Weights of a small image classifier.
Data: trained on drawn branching plants, 72500 training examples, 14.7 epochs.
Rows from block 2 of a small image classifier, named by matrix and row number. Rows with one number belong to one neuron. Each number is 128 + 32 x the weight over its row's rms, rounded and kept within 0 to 255. All counts start at 0. Numbers have three digits each.
Before each neuron's rows are labels from the 100 images, of 14976, where the neuron reaches its largest size: "responds to" is what is common among them. Only what is clearly more common there than usual is listed. The data: drawn branching plants. In brackets: how many of the 100, against the usual share in percent.
# u: gMLP up (value half) (model.blocks.2.mixer.u.weight, 512x512), inputs 74-147
# v: gMLP up (gate half) (model.blocks.2.mixer.v.weight, 512x512), inputs 74-147
# out: gMLP down (model.blocks.2.mixer.out.weight, 512x512, transposed), outputs 74-147

responds to: pink blossoms (91 vs 16.6)
u.203:078152123090124164099127102089085067119152198111139092154116138159139078169089139144075178134121124107090134139096179160069119090154217144124152173125108203114195179093097162164089140099178205135138112158099145134168117144
v.203:137158097125140212127091153161103104123138074099115136079104162132126158182129163133127127102114149128157106094214167160078179087128092110081167154132092086129097111110166148166135104119116097093147172139115078142100162080
out.203:160081165142148134068162120116130095133094121119124115135134111117186091148137101138175093167180145116105114125125122092123117112091156155136189117127143132137115114217085162170128078135104116161082169150149082086171109135

responds to: wide (37 vs 16.6)
u.363:167169134135126172121115095089158131071193101160146115168161155151186091109153124117130198124106150117118094120076153115140110104137153170125154163118096139161125139107131125098171180142143135146123095119103101096046087108
v.363:092083101186157138214094081152182158182172147072106130159071130129141183160100158144078150080126108120096064130116120118185137140058051155139166128116116121109069090197071128074081136115124080093193052127168133181145118151
out.363:114150159148116094098087140136138152137079145124127136122098100128109112187113145196079194099128127118107171115170116125122108158129091124098132135178151151098110096097070104166148106180062153146149160155121174129093165117

responds to: bare (42 vs 16.3)
u.374:130125120103090152095093142094097185153180147182121115113105118131159138176113162123069158086089105083162094133145132150076062121141142169125057102139123170074154105143130095130082163192189214120166138159125115114115193125
v.374:116088178135125126125169067118142106157143122175118143139130132172077110121103107131098125112159077161084158122132143155155135138116078106090122115189170097148142183121148177095163140175103105131121129084134085079165163166
out.374:182021098143113095133097111070068128077122119129112157135050152126112134161126174156068171089122106134122104114096145118127186103095144141144093153089118136106117165159085119155157117122145123141122105149097053142100114101

responds to: pink blossoms (43 vs 16.6)
u.20:117190054117127075145142178142089106126167156152141112097072086089140084122118101126046077164184122155119133126115089146078208138147203146077121084153073195110194121089176117123165085092164068142115177134164113100148096136
v.20:177097103152078153119156109195115117201209111093109177128126121111167122123174119175182158148138135110171135134118157171131165180105102208092121088177126173079136058114162125121155113147158105191119201178139130130156112159
out.20:179128153116091136162109114094137128076146123136153151075128131072195137145097108128093119086174080117145170148121115165160132151080117153164112188107134054097096165121177091109120076170124104156066111140133131121194132124

responds to: wide (47 vs 16.6)
u.493:097144084134144159148110110172132075138139136127127169155162086170103103086156088171143178142128097120087144105128144134160107132191173133117120130105103116099087080171135126115124118171138186157127090112190133211100116158
v.493:049121128162175121188134147163089120018091139181198074170098112153163146136145115116161135160165098106120153141087088089126094098103150165107159134213162147141190129109051136153136070136118134151084136123139036123101143185
out.493:104167167124108152110133062133078156115137173141121108116107125101064180176126103086102093163112140073147096079120155136159086144126150185160136139173141139123113132133147109141138131130126103135104136110103172136102123105

responds to: pink blossoms (77 vs 16.6)
u.309:111169161126155157123107089158125099138062149108122131116076151082150094158129149157141155125131097078110128137094075117128131141111152048138081059145173168155091131207142125093117123110153103139179169148132145158118147107
v.309:144159026119152136130100132149138145131110132135138108169128134126169108142120120160151106131108200136103124137159088190052112154146208173111104090129109078085122137148169163135202116129105054134124120117160202157137149122
out.309:099179128153180111073120107167155118126169158162177096179140155143122162157055129145101091162128157108077091151138134120167099148100128112121154117169164113149106056064144082092140178123127099155138112090191178154192166156

responds to: bare (47 vs 16.3)
u.440:101136050146086163148160111157107146145125119095144128138110166193121135128132098137126160159137173156113077068143140190187162171109146150089122097119147089130118116149135126124143105184184179106220153084134100108089107132
v.440:090095125169127126123113160104128138111135134114169129121120210122145114176146126154161129105104121079160112083082135106165137128147121150144103117076153083132115162139086168145091167146171143099117133097129160080115121094
out.440:133135136156134116148132140165124167150139164166126115160157094142130120127152109135084161143207134187131155123147147143125141141140172156101088181138101121140175134044102140119154164134132119132124201121105071099080166033

responds to: wide (44 vs 16.6); green leaves (38 vs 16.5)
u.5:161147179147099099212207152069136113078108098110123136102139109162134086107135095081105188154142019067193135164152145173149142087177145099123149163147146087192152123128132091124136079082138140126089112096099119167136145086
v.5:147064122157166162120154123146132188142120152160152143183183145131154115166119162084174113143143173154150118128144109130101187112121090142133199116137241103154111061118132146132112150153155100121152104097074171143153140169
out.5:098103094093122103144147051088095114084147171121155103105110161136060111091100129110183164125113184141169183105102068147142138131068111169122155119130124094141117128096143144126121143140143116106139090123134103109157143142

responds to: wide (43 vs 16.6)
u.410:093086183111110139143109098093100091138112187148126064135149132142098119138111128139148122118146105156127135116139149089120122167156092093145133154098133142127167111178128162073154128137158116088123077154054114163192144118
v.410:146097091118141128153090077139133107114121127141110108105146088163079124087106129041134187065103071147090117094198160119144187114115146132091135152105126047133101054111213066151120106126096131117145112124208132127131112134
out.410:170095144140112124099094153109202162146124138184084154088146118106101160064106112108085150115143119072134150130125103108107128138128087167170155137147145106123121095134094095116116084130166125112147103136179065127139169145

responds to: white flowers (68 vs 17.1)
u.511:173087106130117177180085134153142108127139143126127108123147136136129141144128068109098194124071136121055152108120100077130166130118139158074164136128060108155154102114153149161128122118094102114088152128171228111217133159
v.511:081147115180146126129081111090109169191120130090104109177111159120069144068113168059155097146080150114077183138107163143139176139128140205078112124075109203104103132150153109152144150133169173145152119125144129221083098141
out.511:110152106133090096143103087100172083136109114155143126101180162091151136147101132088040151080108131123169099131130089176162118114144144131140173133203093136106081110132168063206129114120096089141158104161175114143077114080

responds to: two-way forks (80 vs 42.8); red berries (49 vs 16.8)
u.344:196135195131137151150141196121140122131120128100108154168110153101124103099064131165087147086156138106081099140139159159159114125127161116098133150110139135151167170111126148114077184151153135103164113130098107117171151072
v.344:158057155168101158165086077089095090179112159084172106145089122141168139146164131130114118093125095152131131113137135143113190112149104139133113108086170202109145156097130118109116052164105130110100143145068102142127110107
out.344:080082120146137135187182107075158119103146217188133117105171161122115137147166095116117136086130158161137131145108100150111165155114094113098154181166136128126167115108098108130220127117191141142130127092096101175144102116

responds to: wide (39 vs 16.6); bare (38 vs 16.3)
u.285:130094139134138084117106153104127104127086156134176161116120139158132150095145137128053213137122067083200097132114118155169116073159113101107132177173169134109110161113149114100059088108170171167172087085097090163175181191
v.285:141113175133139145164143097176160193183158135135107127132134144159179109145121157119129166115221182129131105121116135105153146173120154122114125151095168200169194137126103117153121111146077129126165133103155167130149150145
out.285:171054066109087125156070073126109120154120079193057123124100140207101117142158109158165108077136122084112145113119143135145151140155103157133140177105111160114094061120125093143163099158133152135129127117170113168141147100

responds to: pink blossoms (88 vs 16.6)
u.282:130115192124147145126117092112078093096099181122101133112147160084151090151096137168138112096117095131147102073124112142104143092146182224162098136107127102114105112169108106178143136108080064152164108141152120123139110107
v.282:166065150148113156097155109146137109148136105144146049140128106160141130131125145074128107177116139088087095135122111138177116104157129113109116157090153153131116141118103127095155094145115149110148077096163111184140115162
out.282:119114094135165124168153130118109111125142134122178107131070064162113196126084132135095099103124117128128108158103174166108114149130088118152140135124047163123160114122171089115143163099178104169114175129154132138099119141

responds to: two-way forks (74 vs 42.8); red berries (43 vs 16.8); pink blossoms (42 vs 16.6)
u.491:101129089170138063112146169074171074128129161129140129136094147094104140106131131156097133105145133078120139131175135198117159118137063120129121106151219191120162107109171154127121145202126113117162146132126113124122107111
v.491:103201148068139110143182118177135116134109110115159119066133123098117162129103141150141096135057109164127109192156151148109141095132075127103146135122133076139086125061150159146118115093098139157127137141105176165180164121
out.491:146152063127091090113148112091136154139132104122121126108115136113131148112156099123152136142171107097202161167146116155073147146145086150108106122150111201126184084118151145114140130106122081113097115133151148170176214132

responds to: green leaves (100 vs 16.5)
u.228:135168117168185123136121034108133162095113161154123059070147129110182167105130073097124135124152084164079150143110111099106120100109125132140155155166153116126126138068086141098142135130116196089186172144154141124112102163
v.228:157089060097133091190131158157087112161199119128130137105151108104135097148104118090111089186138112152161140129065101112107146140158094103128134114160088082146102117129182145145117181149144151126126148156118137068151130154
out.228:162034173151113111121138116185121129140110143202094126125116119095135058194160146098206126162125132187161111087114107157144179165121138170153103080107103146134103077116121153138128103111118161126116083132089184152140198123

responds to: green leaves (43 vs 16.5)
u.331:124175147134131164137134136116126131147113114125092189082069121126140156161130122249134058210131118162124123131163095020153107114053093152178117091073146216153125160117107147105080123155159119132134115128138157101143147153
v.331:086148154071148138140169088083084155129141155185080148107137126096117103182100116094148181086163179119125129058180075141122131102144163108199140157071137088120116168130130038125106100131140169134130127119155139142123164135
out.331:124117119156184124172075144152213128123097115156082081137078140140135173155130129163102114116145126079109125141085070104160114129099145136102107145125129132155126162150140155112188200091099109173099107163166128217136104188

responds to: green leaves (81 vs 16.5); two-way forks (74 vs 42.8)
u.9:141075104131123144117148164173119192123137109183113128151131181084104095113091104083139087151110142089085180141101123042074131114127103072085083210117074087118157117133178093163142124151096068137120140158173109133087127099
v.9:085173142181171099163114181120144156087135074115216132142171159106162134157127139128188097093108170158165135144094107157102047088142158145154107164140134093068126163143108095110113098142143097150135121130138106104161212142
out.9:109206148107119158149104179112120140106108141140176109132169119166185140142196144193105118122194180124149104098134168136125155095115134138109126090171137173088142151131114105160200112122133104127121171116114119117096097132

responds to: pink blossoms (71 vs 16.6); wide (41 vs 16.6)
u.95:154179089125129108197195130122130150119117065108174122168095120143104165104144155158070096140097121096124131095116138166111144164132130118178163172137134171133170123078100123111120104139198154175099109094092145135111155160
v.95:152122120140148172160117126096192130099091190142086082068107122135144155169130130129126114142105103148124128163160104142101088132087090146124114121141175079127163152105114127126136119089136140161153057081079102120164100174
out.95:152147113125116093156082139105127180074128187114122114100160087175077176138129117152152144097192163109106175116132133103090148184111074071148111152103071109136149111163115141095148126095109091166132083188117195146147152054

responds to: white flowers (41 vs 17.1)
u.114:194114171205139190133136143130132143080155152082111130129157138148116114168121161109161105104078108046039126118065102080184161157136137108162154106137067131122082129144193152089151173141148142105133103099073109152111135118
v.114:154068152178207071092094073116136122109215120119152134135121146138161160107102182121121141133121123134139141099134117161051176062124152134117111090165101152171142122136134136138077157149062159136155068177135105129103164108
out.114:159115175105121111132116142128143103125108094152094172193144110137155109115089128122190100185114136099109127051107115060193106129170085151096110147121127121071133119140126106140094103131139140191136120107141137146134135148

responds to: wide (64 vs 16.6)
u.380:093123119154145110103142099100118177120122156148120098188046173088172073132167133112156133113109139147049152082160193134144134136114142160166125078120144104122119085141166116115117138143094061096133168171165115132134087100
v.380:102108134132072133120117147124202174162138156136112090162136105087155115107082111116139127097130129148105165095154099160137080147184142154122159150085206060148125129149094128156191094125113125096167096109116149075141097200
out.380:116168162165139114159124098146111178132162110130100123150125154129122116126103136156077129118201152142125099148127104103136169113165183166161158133138117119137110172142138121131163106151206091118122108135067156082116185099

responds to: pink blossoms (60 vs 16.6)
u.341:116120233203147126107184139031174132101117112170125103184140147100162154090109139144153142116111130146076158147127137173173124140097146095118137197060166178122217137147175149104132179161097148146138167146111095147099153090
v.341:121114126145070076139115098179131150127126101094133087114102132109166141168133136125084203087119183118180135157109147172179153115120128132147096112209144148141140080128132177148172141135219161122132147146122117068161146133
out.341:126130152081062099100121149172135120108136165044151144177153100109096132081116134151110106103178134101138095097133131117095101086198159108083081145118140115166196183072140111143100076173159115074126138113145112152083148161

responds to: white flowers (59 vs 17.1)
u.352:166144104105169069145159131150097126178113153073133153084106164131105137137159104109105098074161144113209167125135087103156132117127104096083160144119076223134118136157159125075153154127159164124162134143182155150209089178
v.352:166143157108041132165131212153142140132123168114137119103116140146129161162120146094174068135162112104145124134171118127179122129130147093168084126145156101140129122172128104116173098125076149096077114136145137144172101172
out.352:084120148158150123128081167156107138098130115153144136089134141143183104209192115139031150160126084182190132139100087133049146097136102109173084088167118125095104165065086155108184185131171097121167159096168137127090183155

responds to: green leaves (56 vs 16.5)
u.112:159139135115147158140129160178095156122121150096130130173158083054086090124162152115103173117119099082071069149090120083104067141115156108141162086147105112130101106157098105195166154164156077105096142114085148132143140198
v.112:127109096140142160111121139115118158119109140127178181099127094113150128159102130180102095132101159095171154086096104154105122165151141136152151189151103130147131152096109156149127092138126147175073082114140122178114131073
out.112:185108163133101120106131125019152143060117176084128163157032144163074084129076162187157120115094120078077107128126109139081131085169107178092120156096100081114120103102097120091133137154126160145086114130164137137223158158